python train.py --horizontal_flip=true --rotation_deg=5 --targets=["palette"] --norm="rmsnorm" --expert_mlp_ratio=1 --shared_expert=false --widths=[64, 128, 256] --residual_init="none" --optimizer="muon" --muon_scale="original" --lr=0.0096 --batch_size=128 --warmup_steps=8000 --weight_decay=0.02
Rows from block 5 of a small image embedding model, named by matrix and row number. Rows with one number within an expert belong to one neuron, the router's apart. Each number is 128 + 24 x the weight over its row's rms, rounded and kept within 0 to 255. All counts start at 0. Numbers have three digits each. After the name is the row's rms in percent of the matrix's.
Before each expert's rows are labels from the 100 images, of 14976, where the router gives the expert most weight on average: "strongest on" is what is common among them; "patch colour" is the nearest of a few named colours to the mean colour under the peak. Only what is clearly more common there than usual is listed. The data: views of escape-time and Newton fractals.
# router: router (model.blocks.5.mlp.router.weight, 8x128, trained with AdamW), inputs 0-127
# up: expert up (model.blocks.5.mlp.up, 8x128x128), inputs 0-127
# down: expert down (model.blocks.5.mlp.down, 8x128x128, transposed), outputs 0-127

# expert 7
strongest on: warm
patch colour: brown
router.7 094:115123109177139156081132102108122136108143143161155123156093151153105128166083123101154101164090125149112128101075155175125163150123100141137149114144148118166128069098146086161135123149129118128159130088112141136100135147153147102151097093134091117123141140159163119143099119134121101115123155098106100104143118167138122132128118128106130107171082168135135170129117125124147111157130
up.0 101:127121139111116122128131149157118135165077074172076125110161136113110131100129125142139150110112094118117138093140171121104138128140119116139163139188131151103138172129094155093118160109085143082153117139137092127147084119122128136116163128125170083146131107072113138110120105173136135112111112173120131137131121118109089109140121119133163158099184133119106134080124126125133134156110
down.0 093:132117133159135110127145103138145103154156126112157125135053117133125096131150106123115139141087109136142116159147125133102140135138125082137107124222132132131180154082125117124108113142113138150133109152122138083126149156132145132130095127098131183131141119134125139139133150123155143148136130135110035102119154090119048094135138136119131141130143130139125132145086150125132117116115
up.1 105:127153127098152138147110132139109129145114122163130149099104135127142129137149102113105070172138139134071128181120134082140130137135136130103151149137116138130138111113117130051137138113111115122132136135170099144135111104131201140133131084150131228140137092094118130120146099145139137157133129151131104158113102138138152130124121132161084109120148138136134139185115117131107145156109
down.1 122:147123127134128115135127131122143134089129120138116115117188114110153062105169116129150154133105160126131116154136170081138133127124108159126127120109126124102109162127183129075134131134072127147133109125177132188126098129136164118124119108130141107123040142124137137125113132123136184157126124181139138149116132071115119148134112116119102119115146139132127124122203124136119130146116
up.2 158:113125145116133128131150130108146131105139154168121133123104107120109109128099150115106113121123123123059162168142092121100091139117106134134211112163145094137125126158084132188128138112108130135107128130175115078141082133123116130121081141140136158122110110107137140153138093165122152103119129108135141167128121111120024141150132150157131138123127142128112152127138134115112129158112
down.2 145:122136127134079134128183120123153136125126130132149137159090122143120090114156191121126082147095125123152140158108106120084144128147058108140158127148122132172121130165147128130147130119118128133133126145108146087125144147150061153134162159096128080132079136108142114139082134081111098113132142179129136128181111109126092124085141127126151127131134141132125138153164131129105130102115
up.3 042:126133133105151134147077120156119103128141115187129147130104123114140133129152094141138118115159097121105117122182118112103129143132140134112160154122118130126159107065077149136137136159101143220120154123078124175130105133116157135112141112127153143139075101131124130108186108140119130137116117126137109149099150117141169123104107142091200117136162148123128124141128130133099141148144
down.3 037:145139132115116124140122127148153107159139115145173144148150186122125091128189119126157136130131160114087126154119131087111113121100114140129193146104125103119091107159158129102123131133097142139122140111158101156129149126143106106115136146104143134139155119089151112077018168154116134130124128149140139122147150083141136140144106102141145140137124098130117141089150102118101122095146
up.4 162:096131139101120122143089154138137113121136140140102149121127113103139152150119094114126129143144113143079155124110104126108117139126151158120152135127115152111237134074116123144133150110154105149132123128129115136131106130116170122124154115102131206128082120133118132106126113130116125140130127141141099145114193112125228136131141154144087146126136134107135129176127117126117146136099
down.4 172:113133133136124123131072127134100126129135127114158121136152166104118106127151075128149086135134114127130138136084182164140118132092112122127193142155127125092071140157141132114111142115091134222105114129152120124134076115125099134127102133172123099123125118110139128120148117095126162088125134073138169126175147147117169122168124151118122130135120121113128116147172125137144132142130
up.5 102:113153122122160144116143129135136092111131159082146113121144121098116071141108120083160079117137146120068126091162100084069137129116136129143175137079093108138154135151116132181147146142172159124131143122094144140139107116135105108144107135124140084138110145179110127151166162158129135127132121120141160091108150141090141117115128122148121135111113139118132130074116153132096127093132
down.5 088:124122134136131100133095132134179121166131138158133135072158155130115075104173109131154185133119150122108158089163181070112135130120135088121106161166126155122193128099161128061154131136146129117131107138102116110133099140132137131132166139157136110126131135118107118143120091120122117134142127119115122127108145102129210135112131129136131138119149107123136103136091134132095135092120
up.6 025:131107142135104095137141155144115094149171125170123129120129122092152172131077127151126143135133091120138137159023111111140130128144137138129118126150144125095164111132158129124141118134144129095102147134136114117122103128131129117125190153087120047118121080119119146149166138158124126199110126107117130131122125120137179140148136128169097136136116131152124129086147152123124121130128
down.6 024:120096111146153118127126141105116134111178125150104106149110098131122088147092029111098119132148110133100119127120112155093087134121103144127151112155149118152144158095104120152116142101070125140091162117166133181135149140151124145131121117102116189138126135109147113164152132126102127162144132127140151143145098156131106124132140126153112126142070150134141142174091130113166137158128
up.7 117:118129141136114123135117158139146162176111140119161122118147142150147187116128125145127097129131122118137128097136056116153094114116146124135169127225113161127129115158122138081130129113111128132144130136133112144140086133131090145133149131095141083148146074126119127127112076135123125158131133111141082139105147143130173136044132139149146136098101139124133130127111145123127121083108
down.7 110:128154127146112137130122109127092130107153132119163131108103098132140087147133101123072152120130114134050163114091102197114132127140136148117177107170135131139116112100130130185109121166052136179136142128092145110125156125133074139118130145128128144134092151117123132139189148141144122153128131178133189147138126121120140116141130135125115135130108119136122125104137139124129133092141
up.8 067:101141136154129130144127145132119126123131166050104131129101141162110111111140156126142134144181146134160137161154148135120106145078150115141161136152125134133134162126157133083141145122093126095108146127169114219138071143133097121114112123107145079133166087144118139112130128103122117149134118118144107190126136077154140136155124117132123142117117104111126073107135114108141137121149
down.8 056:112085128157168113131140156126134115168145124141147111139119127132114069130182137125135087115166090134087123114042153195101111129110112148144120124135129122124209120107104120182124136119192117155110119122078148119132101119132148151153121147103127157126121141117133115156098087132123112147120139091126165126103125136126128114114152152133144125150120146120122111116112129112110131129155

# expert 5
strongest on: earthy
patch colour: grey
router.5 082:121146161132127125139141173116151105137159120082138180179139136128117159086172131126119117142117138136103179168112161122135158149154136110146170102139154148114139115134093141146156142107149135191118125143138108113145109151109087172110137142143110100116081092121160147136096105133108108117107136148148129143144156133150134150056153130142149153118162142132124141143125099107100088091131
up.0 023:149133120142114106121095128123142101094125139216068103119104099135114173160096082152088137163122158117110108107163104116158127120161120158121171111127121135111168106119183114118132151102115125147100134122111119141128114134123153114131142141152141143121116155124126117170176115143116159140137134176109142121126161152128187071124134119160147115127090164129113115131147125114107130152124
down.0 025:136122127104136106138129148127100107141155131162133135124060136129123086127156094131137119127101090143131146110077134126123136148178137160120157141095124129136140161158127122102142104097105122135142173125146135139122184135116162119140155130199147094118132160091162116102163140118124082139131123118128142137187126075123122166155117124107109133133086103117131108152098149122152114074091
up.1 123:136127123140122127123130085096131111107137125115118098120129136069117122106153108138115133119100108119175146171172174101119107133126116114148101121106137101118122122190149137063112133118098146110094143130209125149118111131124059117107121142152100101093113108101130122123131139126116125066129131125123123113152138143105078117110112132067130126138151141123136104060109132133114129128122
down.1 100:105132134137102141130125150115123120099135125172120128131170116134128108115072173121140086145117111133152127134155173067124140130143124093155099141191123128130174138077103130143124165097111119141111131134177105140122108118122148140122143122129119216106093114136122152126154150119115142153107124199139121156127131136102069164105120141121105120124114137102119137118166132125103135144101
up.2 132:143115120110111118128156127141131127161110126121175160135102171129137152142130107115109139122136109114125124043115036114139153120144130122127123132165096151118118125127152145160136120121120118072139144137158121135132077110125164135146154127143151199160129150102125137126176133137137116131136127112121108149129125134118179133134126127134075148105098080149119121208122123134146120125114
down.2 116:141150120152151119128135090141173144128117142148071110131121099113101090132083102125103133140119150131087139104199141156108132125090135149096158142129118136159131063112145128073137106172123141132160124111122126121123068133127139142118122114110123121133216132139130121119186084135134156147135136161155091131139115164139108154116122126134123131122111139145143158123079137128118138126112
up.3 074:112148120129120114132148146119126119132121159119115130117115155130115084121169109103142143144104132132214155167146180176110108129126124122120108112104141095112190127162097121060118114117117129181117170127165126101122101138119103149129137146131130066108147107116137138112136147142132139108148127087141121086145161115141115145127139137120128118138085164117152116066106102150153128101114
down.3 072:099129124108178138133123069144124067131129121171112133158146107145131167129070185125120043152094125121125108189092164126127144130138081112126112152155121138117161125102131141135107140091121150141141108141172116125131100113139150116127126095113129160115104105127129118147134143182120149141137133138116115121111124196135094121165117120120129119128101112109121135142139151133096121115152
up.4 086:108133140132137139131125124108125125100147179184130105144156093120128119115110174136087146148115116111216160150120127156119139139129118137108202153114154118116096122102137134133144132118119147151123118141118125126143128142118090128122129162131138133153113059093133138155072146120104164091120131113147156100135114109114157121189130124117152125126195145125140127161146135108099092129127
down.4 077:134119127149129110122185071154126093141131135175162109141149181146133145101195158123121150118111121122096133083109141167105145129124123071128093151179141109125102107140051144124125123135156131127085112106184120162137160116152149127133116107107122124142171126118130116158098140132114144145142131135123078121126124137109107104103120126149102130143088144124121129181117119129135134123137
up.5 040:133137119106130125112097136151142178157127142115085111115101118126141121096105102138147081167143089125130126154086119105126074146124132140123068112121126106126141144136129107125098112144132162104083147109109140150119156151130164136104136144134130184122111183102153144109137155129133151138145139120126163089136134139140178093102109122125157104124091107177128149199111130131101140173151
down.5 039:131116136128109126149132081111208123112122117153150122109142092115125114118125097137123146106120131114142123094142151137129117113103135127157161142097122123140074129121097116130142146103147113154147149123109101123127202114101122135139145116166123105112141098190101118164177071116122130189115124090133125167148132095119101150179111153149142143116141103109105112087163149138145154121134
up.6 119:137140109095105127140103129089108113144125144167105140160102200150122090125111203128122142136127121134121148111158181170123134132119126131124137130114131125144099129135139119161112114099110144154143092115131137082127072116134176137145134097150110171148110157100134118077131069121130169127130121157132173112140137088136078130149136118121131131119141179096133139111133103133128117098103
down.6 137:136123133099168126129144090136122126147137127129090122116144110119128084145111150133138124129107103126173120151105103153125135133128102105140160131165129122101152184099156129164111141102132139075155117138156117134127141123131131123124123118126135025136128121123125128120074142127136146103113133150124174120135149136140037085212118133129135130124167126119120149136096123137142127162121
up.7 077:151134098104136155126114126107123111122126151104113122138104203146135162135145177115085089125091128132184104089131172174131121114175124154140128127091138127180118178151151129122099120135077126116131139118112161148130130134150109118136126106120147170122151135132139097128127190087127125151136122170133127130137121098131078120088114126074125109109119117150125135177107119129133133103121
down.7 074:140125121121217119128127111134126171134136128136072133135144094087143159125072135126152180128096163126126122177105089150122163121101126074123102125099128113149162138165166122151140111124147128122127113120080105164112132143106165116109153112161137111123114142146137139136094100149134125125141137105134158098106085170094106109127142116107107143147092166138146133108096120140125119159136
up.8 051:116111121069124152137134123114118094120109162157088151140147158124142081129130124127113129128111096119093111080151143119133055140184137196130156120130153170146101118142148138115110112138133128088111132130149127093105126151117186117132159162145118110134157161094146144118115135136109132084107135099113130098118145104102134128135117133093068125107142146135132142079165138117145113148097
down.8 051:138149131100155131135109091129126157109128125140106121171065129131121089140108140119154110128116105112117137146170115140148172134131113046145139135147127129107119144179112135160132104129102129104138124152102120114132116111124112129109151108068137134136093110166114151095064141145136121143126128130150104103132133183149065109148125109100202125130139161121143128166140121127113114160146

# expert 1
strongest on: earthy
patch colour: brown
router.1 068:103195114077157141161142148130107118089170138170104140131134123113142153112132133141123100175118091117147131125087113105160163129141127182101151150105125134135164136114121159117128130112121123119108129087124132103150120113130106150152156132122135152098094118069162114112131120140061148108120185111144094145113155138127154129138125116168145111111113150101168151078148146109102129135128
up.0 106:139125137129135140108165113113137101112137087110150147181110170138120126141150087159086138115107114125148132111213173157120198130138110085106176115102129127154101146140104122093151144149141135137123077141174119090148170115158072131135130134102110140119132162146127128143143144142128119154122140132114149119147077136116101107083112126134128113137146098128109163122119112120098137127120
down.0 095:127146133129142103135120188130130162095127116105122141114180098129136130136164114127149126132189091131098152111075170147155123126142167141093112107145129129080100070141143129128137120139093123117164138130106126111144141132101164118129136152129127128108081134116119143107180100153133156106119130127135129133072158120161108138168135109115060119114103109132148104118068123112127131168126
up.1 115:140128140170088127130156129149131179134118159060126154118129143106115122115118100131114164140123149132201130144205146136100167143152130116119087105153126148141101141178139127096114132153132137166128103134151105141132143146115107125097099132079119094126129112143119140108157122108118121142105123136112133104118134122099084147035127122156159145133133112149122142118125124139083116122129
down.1 112:116142122110161115132114131152127138113119134097108116095151117089118126130051165128119175102154074129090143181095133147101098122132133124130092160154119121110150182102085132113140138104170123113140125140118111152122088111127117139112122116187135136134105149135125102143159178134130120160129128165131153140096132152123122101219129120148145123126123115128116140120087150127136146096134
up.2 049:139156107178190143135135119090148107141123116134169127102130147152147079125093140135155126133136125146091135071131126152143078128125120140157140115122134106116100139120107130098126113145138115102139132118069126141138133146141176112148144146108098129146148178143137147149085086142119122139089124120112186159126097117127112165189149106144127116138117167152135172104147140144123119082090
down.2 049:137105122141139163130188130114122128098147129154116139127138098121141126137214201135148100151128159138079129123134195127129173150144148094137106149145114135144113115160154130126118148144139125125099143131118121122119163104114111078119093112119118129115122132134132133099120182098101122164125133142137103105137140097119194136115121132110089098105127125104125120085106132133097116180139
up.3 128:135122104143124132127151102138142116124141128166127121141089153129138116143106075120117143137123072132158094078144169099129137118136127140133122123092123107138151124058134119092132127135165122128119157126131144172114121125134214131136145118145121206133130093131131120132116150103129115163120131107124130159146118142152171139118130129144081094137133126143123107225132133132151137147115
down.3 150:114139122111161129131092132152120126162110130144123135084074199155120112133133104125164112127157207122094124110119138153105104126080091127115116135126124130108073126122115128196127137114121124097157141108086120119134162132120177123140133116161138095149154110133115119138153106119143168133140126087121157139114160066146149119135124119116154138155126127119145099132137115137167129178144
up.4 081:141134127156122118126144150127126131118160115158130151126112137138131158114091058123152077131132093133096118152090131098075130131101105151137107117167134130149184138141126114190131140150102115116118160124138147155112097112133139123109140130074132138135115059141123142134068117128131121141122129121124130118112156142128155110147145135159053144144138166111122153201127140130125121095132
down.4 090:120106134151123140122121087099152104147159136071134131121161105123110131136176088122118094124134122131116116100105067154150119130102133122132195120076139120116074111078153123118124142117078131186107116113128125151120111137140119115120096106161117136112156142152136109168168165139114147157136134126133144092110121148123131158140129143142132120141054123116141148173087148128133141155138
up.5 123:110134145159117129129134150101123135100138091095135149134149063127132071141082085143122195121123139133119134148110070115163107146157127145135196110116119149098174114150162116094130135127141120156149126126140116175121160141105205112133129133092113117150115154180121134145145115145115115112108125174121141113132119147093170144127129133116116128145124160163129128112137129110140127106122
down.5 116:152116127124128136127083130117133110102131132171148131152109147115112120115160087120121157117099131134181127118081106091111117130094122162111167125113134129147091105151182125099135121112132123153086126118134137154124171122117107133126142127098136161113095151114139123152054103128108103177117122118140099150177124107133082140158118120131135119145119116136148144229156118127123131160113
up.6 048:139149100117129134145142144114108134126134119126114130059065124121118170153070154126109129125124095135102122131138159144106118135135124131103121114081114121141103080157122123166147112115113130078138131122134129144119137127131137110133148096129133210096189151166149136108139135162137118121146123073136148170129076140153181148088126111111140092112106138139133112162150130129161127147129
down.6 040:137130117122110139121121149122099126103114139161128155107174120119090065109152089126135098126141179127124179136113152148132127140112152097125118164182136121095138114169172129133129119158153133196122105112120143177117087130138151121105177129165127104139098128111120116104149151128124102145112126090143145163115141080160163114117133113096106124132146127116144090075132124126137105084144
up.7 152:119114122119175143129125129100129114151138136100125139081145114146114098123128193141158072136132116139107121078122148164125119138052125147141183143111154118154068118081110111189144125124136109168133106118113117103132224114132103142120114117131120112143122122105128133117092122121126161106129138103136168131130140121156109131137123136099169131134119143088134147127123113138145112115110
down.7 141:129106129128117123128113098135140173149150132119158139130166092115149142133145074140126109127119148130121108135167184129152121129147132162116141121170131125154129109185119129160137130145151127148143119132077119136122128141125096141108163122141111038135142132105141135103129131120135142113131125073130120090062121106111106142145134112117153136139131119117131149015131122127134134164136
up.8 149:123128135138106125116104148139124161136106147172144123127085209133107146141118097139140089093111145127089149137144065176153148133138125114120134107146111127106075184161147124136129120154195131131128083133123125142125128144133178129118124152180125116102135153130123125143075145113125108151132130103117156115155099102122121127122125118153138121124097093142127129053117127116104133116149
down.8 153:106122129132101125132161117129118068109123136123115123134148101138129138138107220124102105120158132128136127158096128141105129127142165126142069120183130137116142121149105127048133150127111127146139170131133131130120131129133031129131150124072120082124134137143117139120210126127119116132122132136114150162125165135131153138129135138131102124138120134119114124071126114137115130130124

# expert 6
strongest on: pastel
patch colour: pink
router.6 123:077109119151156122164164145093106137127168116137116145135109146155129144176092093136139094142156114167118148101105126164142124157108146171126166116111142129106137108107156112125175128111089078123129146122169126151106171110106135104166136097144105156136125148120131129121116120118110162150096156096129134165108168104144100130140158159127150092134096138095169110093145108119139154168114
up.0 123:124118118114135150124107110111121104108107121046119137156140126114132121123153125127178131118125116126145110126145142174110139124118116133125167122086145141173070141148115121112148134151092106168132120121128152052128126126153054141131166124109123120139132120111133115141092164108135113099132132079124134081147111142130082119187122125105140110142119125105130167187131120132154141102158
down.0 124:138113124136170124121153118114078147154135133062134128113101133166120092149068182129161115107152106134095122123118159186157116131078100095132095123137127127126094173112147122100124134112148120122125113124143141127117125117132089124124088111170115178142187137132127115134152138137132149156119118050121165110097116159139164154136121155123108120146149115113129122138131121141160124121152
up.1 113:133129139117150120148132117125106101108112092116148190155171104140133123109132162141062122046093141139114137120159104131154145129154157098107154107119122132119133174132124140135139131138088127108140146137146119111131156135111155117118116146115099111109098191097129134124124133162121095108115122109125140151158109149113090133057121122147124095125097067168112137168132136117097137129150
down.1 102:133132126138118123142152151125144105131138131210106115091117112146123187117095142127150164134099071128130137064086116146141113128147152137120079126094130148117133121107114131072132127122116136110152127134097127112129200142126151121141131149136136172126094131134130115096153101134143143160141135151121201125095110167133178125074121116132130125117122136122129120077145141130114110139108
up.2 130:160121119125092139109101103134125121113097100124166142180144149134139178124097151148120107119099132123101132132095116140127113122150110101153125125141142101155153129106143123216112116121127128167147132114157112077112079144135088152126083125215114139122103136143139118144112111123127102143121131147127129110136111173129064136080118128091107111127114103135122155140119109123119124083149
down.2 121:106164124144080119131081123129152113131117119116161142100110125134108084117150094135130127129108124125168140131119216075118162130148132153109138126200126133100158062102133135094149110122076127139153125126126145081129128137126124134133111136163132040110136128133118121116120118124135119093139130175137164134163160150136170157110128118121149129119120131142135109120118125136119147149124
up.3 104:128136130123122137109154130088164080128167144112141113112134161137110155134145153111161166172135137125082132111146177102097155136102116111173166131151137109118117151094117122131126140109113145112118133116107121123129134117159074136123097085092124093162133037123120128122145148141120112130116137109130146115136107158135169118125143135186134159146150207092127137121131129126117090134136
down.3 106:116101142112105140123135118145146106119137119096166148157129030129127054127135121138147175116158114135083130123120089126154135135157180148144140133147133131132166089097129127139141135135149134064125156149123124169137114142139102120112135161118130168142139117126139140126077133132117157090115130086122147126139141151124039153121123116130120129135117106131126115080128157130122121122136
up.4 044:146116127130126144137117147129101155077157135178123140136133120153137128113128126093061162141117140126147131178125099187134150109112141124123179102147129108168182145088123134214129142137140136164106132118103115081125144126102131151107101165127133144096088107129137105143130114089118127137132119156165109151137158151110107129135136137113144137119065129100110180129135146127120136119135
down.4 041:150139122143100113134156121125180092151130142158148119092104107133136093107172136130123129135125065140171124118131208137129117134127118148126174122098128128136134181147135146214140118101065121120101142135107140106138146110135140134134111103101135090124126101107130129120060134140126158094135132104135105083147125117119134100119127123146157130128112115117115132092136134141126133186107
up.5 142:157117133086122131126136125118125121133115145142153177167085194136127142130119127133174154089127101131164113109159118064140147124115123120143113135078117127147086202110142125103139122150124139202121135121076124123131073127131133148122128104171094149154091127121129115115122142112121129178112121098145117114139108100113183143083130129140118125125147136164122141130120128123121113145117
down.5 136:127144134113183133125142104133114099142132126154086124082165153146109115131103103132154158118137150125162108142099087120106117133132094108111139148169138119105103172134107128121117156102126134085117132143135124160134129129137147116137139118066145116130125133119122121125083156132129165172117129124112127156121149138150078086120116138133157120120162105118131098253118121127153119156120
up.6 134:121114116130137146130085144123124132127149138105145102089110122126133160127129075091138170139123147134211121124119068155111085112132143129117093112069136135150144149149091115154142123137117114161124132113112153114126161131125155127125156129142154041092149185169141114147130129139126116133153129085139136088131122114129177147132129120149091119122122154138132153091126132128168135100133
down.6 159:103150126118125130129084140118110141138119136198173125128094108129134134141103151127137102118135106124126115152047084132152137119114152113124174118110129128097096089162159126137134112120065118134115157122105140127123142129121134126133118143193119131139161112150126131131169155150133129134130128071122071138155118175144127121172130126111147133145040138117127121110143117131139130114161
up.7 111:134156133152090130115128136142121122109128127171146125121163165142138140117158156136133138105115103134143129115098139140159139131158121149108129113159132108139180128126148115179088122162147150178157084106104111058125072165141157116124081146095112115089130167153127107175077143141122126090125125146125150101134130143113187147118130119135102110118079140152130170144141140107134122141138
down.7 100:128148125143141162126141092099127114118132138093142143113138048132152133149172185116139056126119050127192128123110096169132121135111148116140128110132123117127102090123146117133127139126094117159116124131094139122125101120127137132132147114128122139123152156132111100170098187146136118183107118112140134161146134114171156148160113142120115119131180126114143131156089107123125129108141
up.8 079:143117134158108119139113135132138130136118159099102137135176146131146063115189130122126135173095144136167127170101103128110095135111140129136121111175145132116126178124078134111124125104111139158110121134106144185112204140134141113122096115099135027140153114150130130120136164094119130123123127115142139151126131127133179153118137141123164137123120134129118124176107129132149134137134
down.8 069:105130120108132126118094171122138106089123135177140123100159167119124187136110121127120157138127123124098134105148176114137114113084160120129141143085128107112078151062209122106101137147159120188115136104109121144117133121125107141120102113178122205134113095126124143139126182124136085120139129123133134109159118166121120113119132151128125131140121131122122126162110102141129135119140

# expert 3
strongest on: cool; Newton basins of five roots
patch colour: grey
router.3 082:150126129142131129117115105126116125167116082131147125138139151134123083105122187157187174137156117104122133127134146121143131125118145143139139154118123159128070147111066133092099139139115152134132088131080130161155080097130143169111121114151135101179161094093126134105173107091130141125120107162139185132135116092163083140135105116108151165121150118121116127135122109134119107116144
up.0 052:119131129117128140120114151127118129145127132095123108157077178138118077148125145126147106148152131147122124112169112054146134135089120132133168118118127122129109104091099105103112131137147122105115134109162132104128218115144166122135096105179089128126139109160112133071121090119139175125120123154126132168134153097129160150143129139134149143147135188096144122096128116132144113143095
down.0 059:108120129149109123132146133132136171108107118138120144119154119120147176122144115137123155125100183119187115113077118066143125126152171093131098125189123126082159122119130131092124117131115129113138137128144105183130072131117150123121172132119132076129062106122117155140136104125144094161147134120123112131111157201120097135133134130130151141115150117121121086107131132135107140166134
up.1 091:135109115091155141136152107109139135128144095060136131155112165145138147130134134136140136125108138130104134119175160138167114119117145141146077112080119140158031138181164122127145112125139112095120132144108156120127158122139112120134149136131127034153114176124135129107084167092124147141112137096134118093133165110118150139128137125130106126128151116142145126133121123122136120090099
down.1 082:127121126141158134129135132120111169143114133199106135129134173141100123135078099115134181135147158125112122121178168172160141123128134123132167154189131118152020108102103125116136115143130111133137104144066124162128084109122097111144127112119127149132130121101114134127133105109142155088129125098125092134108155119143118137162127135104174135126128117115137136162129118124131113142132
up.2 046:132142131097145132126075129101108132073138143069141143145146104127143095124113091134141113117124121128143069117100045142117152122135146137153101118104129137167154154130156136204092117143110134147143141113127134195126071135130157137133114137114136152114081128176144123124148133127105116146108133082106123129127130151110135120096105125099103121160101130113129124082114150138148125124132
down.2 038:109097138163138154122164114128090084112137128103140120113180163107117129131142104118132173120162081126163119130073210149121132136097121123138095146059123131140096135150118121121110151117177096187118134099105124140129161110126119127141124128114130096128108138141124117120163125118094088146113118168146158123123110170085154112163133129153132133145167139127131127154103117109118139128111
up.3 145:127118111120143132132128096092135120123150095162115124114107124123130193161143084110110148129139108148035132131140129137140082133103126141135115112096131114131117125124123116070168119116097084161126164115129150192106148117127184107151107067150104171121167146146138131123091129144130103112137138098108148145127137148130133126102138132155092102137131152157141114165107135131132145161120
down.3 182:138113132127148128127147135148145140156113123152098149127118150146128112117066060131142054129135135133140095130149209115116112131120105164126178146095132124120053142155162123139131129132104117138124112107132127178130066134129139124128115113144124052148128126127123123109132098097123123148130128133120152127140133089140194113178123117113148132135130120124131117102131135128144122166125
up.4 055:143114136132139152140153152093130124108139148165119136049156144134133170124127101095135088168114143140134132102068105102076162126160119103153080121093111126087119145147143131087126123136120119138075176138117163085123175123111134128142109147169122112111101116158132131165156158131114139142138136090132141129135149135119135107096135138177142105113099113153124138104125121115124114176141
down.4 061:130095121133118164130171094122114107118164123120134121173149093118129116103100136123126145120099149133063120141094189117131126142136109078152156106093124117155118117138096127186132124132090126177114120093128123128135156137132106129129163114116122133140168157130148111134172089127118074129111128201122120118187088098117126133153126122135157127162132103146123149143083144112124133128147
up.5 147:114127121128141140138142135105128148133161164135165112167091140111133159110135135127153109176124106133094128126161132127123146131096121151147144136099140143105077100129177143089142136134147121166100123129159144072132081113109101123138143144141121125125060082068135133114095120083108181117105142083133177126147151104126114132081127142115108131126131134086145112143140123140108115178103
down.5 141:126107127127148122133165112141140169117132113221095133127140116103101136140099164125144094141113097126106104139115105163107136123130134112124230124127131118118117152154165122171142130133102129122117119122129107206123105132124113127126119096076118088125113127141137129124120114098121132131131135199129118126103131121122108103158124123113133127124123136116122139161063137133125133183109
up.6 058:099122136130123119151149131145115100162152191139089168152117129146142096141163103130110143118120113138122127159161109091094128163126117105158152105144133126076156126128119113171152129140102074135128135142196119128098181162119142108145147135122120163134108130136143138138093156107129095152092127129129104121137131086129088146096152155143119122136171095133127110199144132126161116106101
down.6 059:133142128108172118131103105154194109141144122103110112104118122134122170118152113122135097116109126135150137141189150150150130132175122155121165130085137109107119127092162130083130123134186120103143123127118114092129134118129180119122086131147142136133127135137124136148101124136148149102123135159125149095131128019097174097088133108124132130123064134137137131115128131130143109149129
up.7 026:127135107096169129131131119130138154145106155125149106079102174128129158136127122115152081126174149124151136135115122114124117117143121086147084164064119144117106117117148131063104150108073118110147104106138150122147139111119062140150134117165120192154129170120097129102132157108111175102131110122146149123127115092120127110130123137129158131115114140130139149063164123127122132145155
down.7 026:113122119130138137138088130120106107087150116139129113142146089110135153123115111131120186121141154124094131172146153124090133128140163105107101132155141138134088119148104124166114147152130129112112170127135105083121153131117078126124166134049119078113093116137130130139137112133115099213132131110119138137118131181112123152175133145138121121112145115150130118138139152119108118208126
up.8 166:120120119105176139127152109119143117092131109131112129098164071093132088134060111136107141138137129123196099111114109096124152127115123163139191124097137124132137096129131136184139129137099125067131156118163117130122075123131126119143129102119118108112147060112129117128196136167120141135122138118108133172117088141121121113152117124115124120152122129149128126099126150121135124178148
down.8 181:135115129149113113126102081143140076112105129100152144112150088126158076119131104127125149131140170127137095107093201146123138123169181140125100141117134124136099141158128129142123123124126127130134158108172111124128164131141090115134154135081131049111114134167122116138136149146118092134145133161124220131175119122132122120148121103116122130138110113149123115102112147126121132103161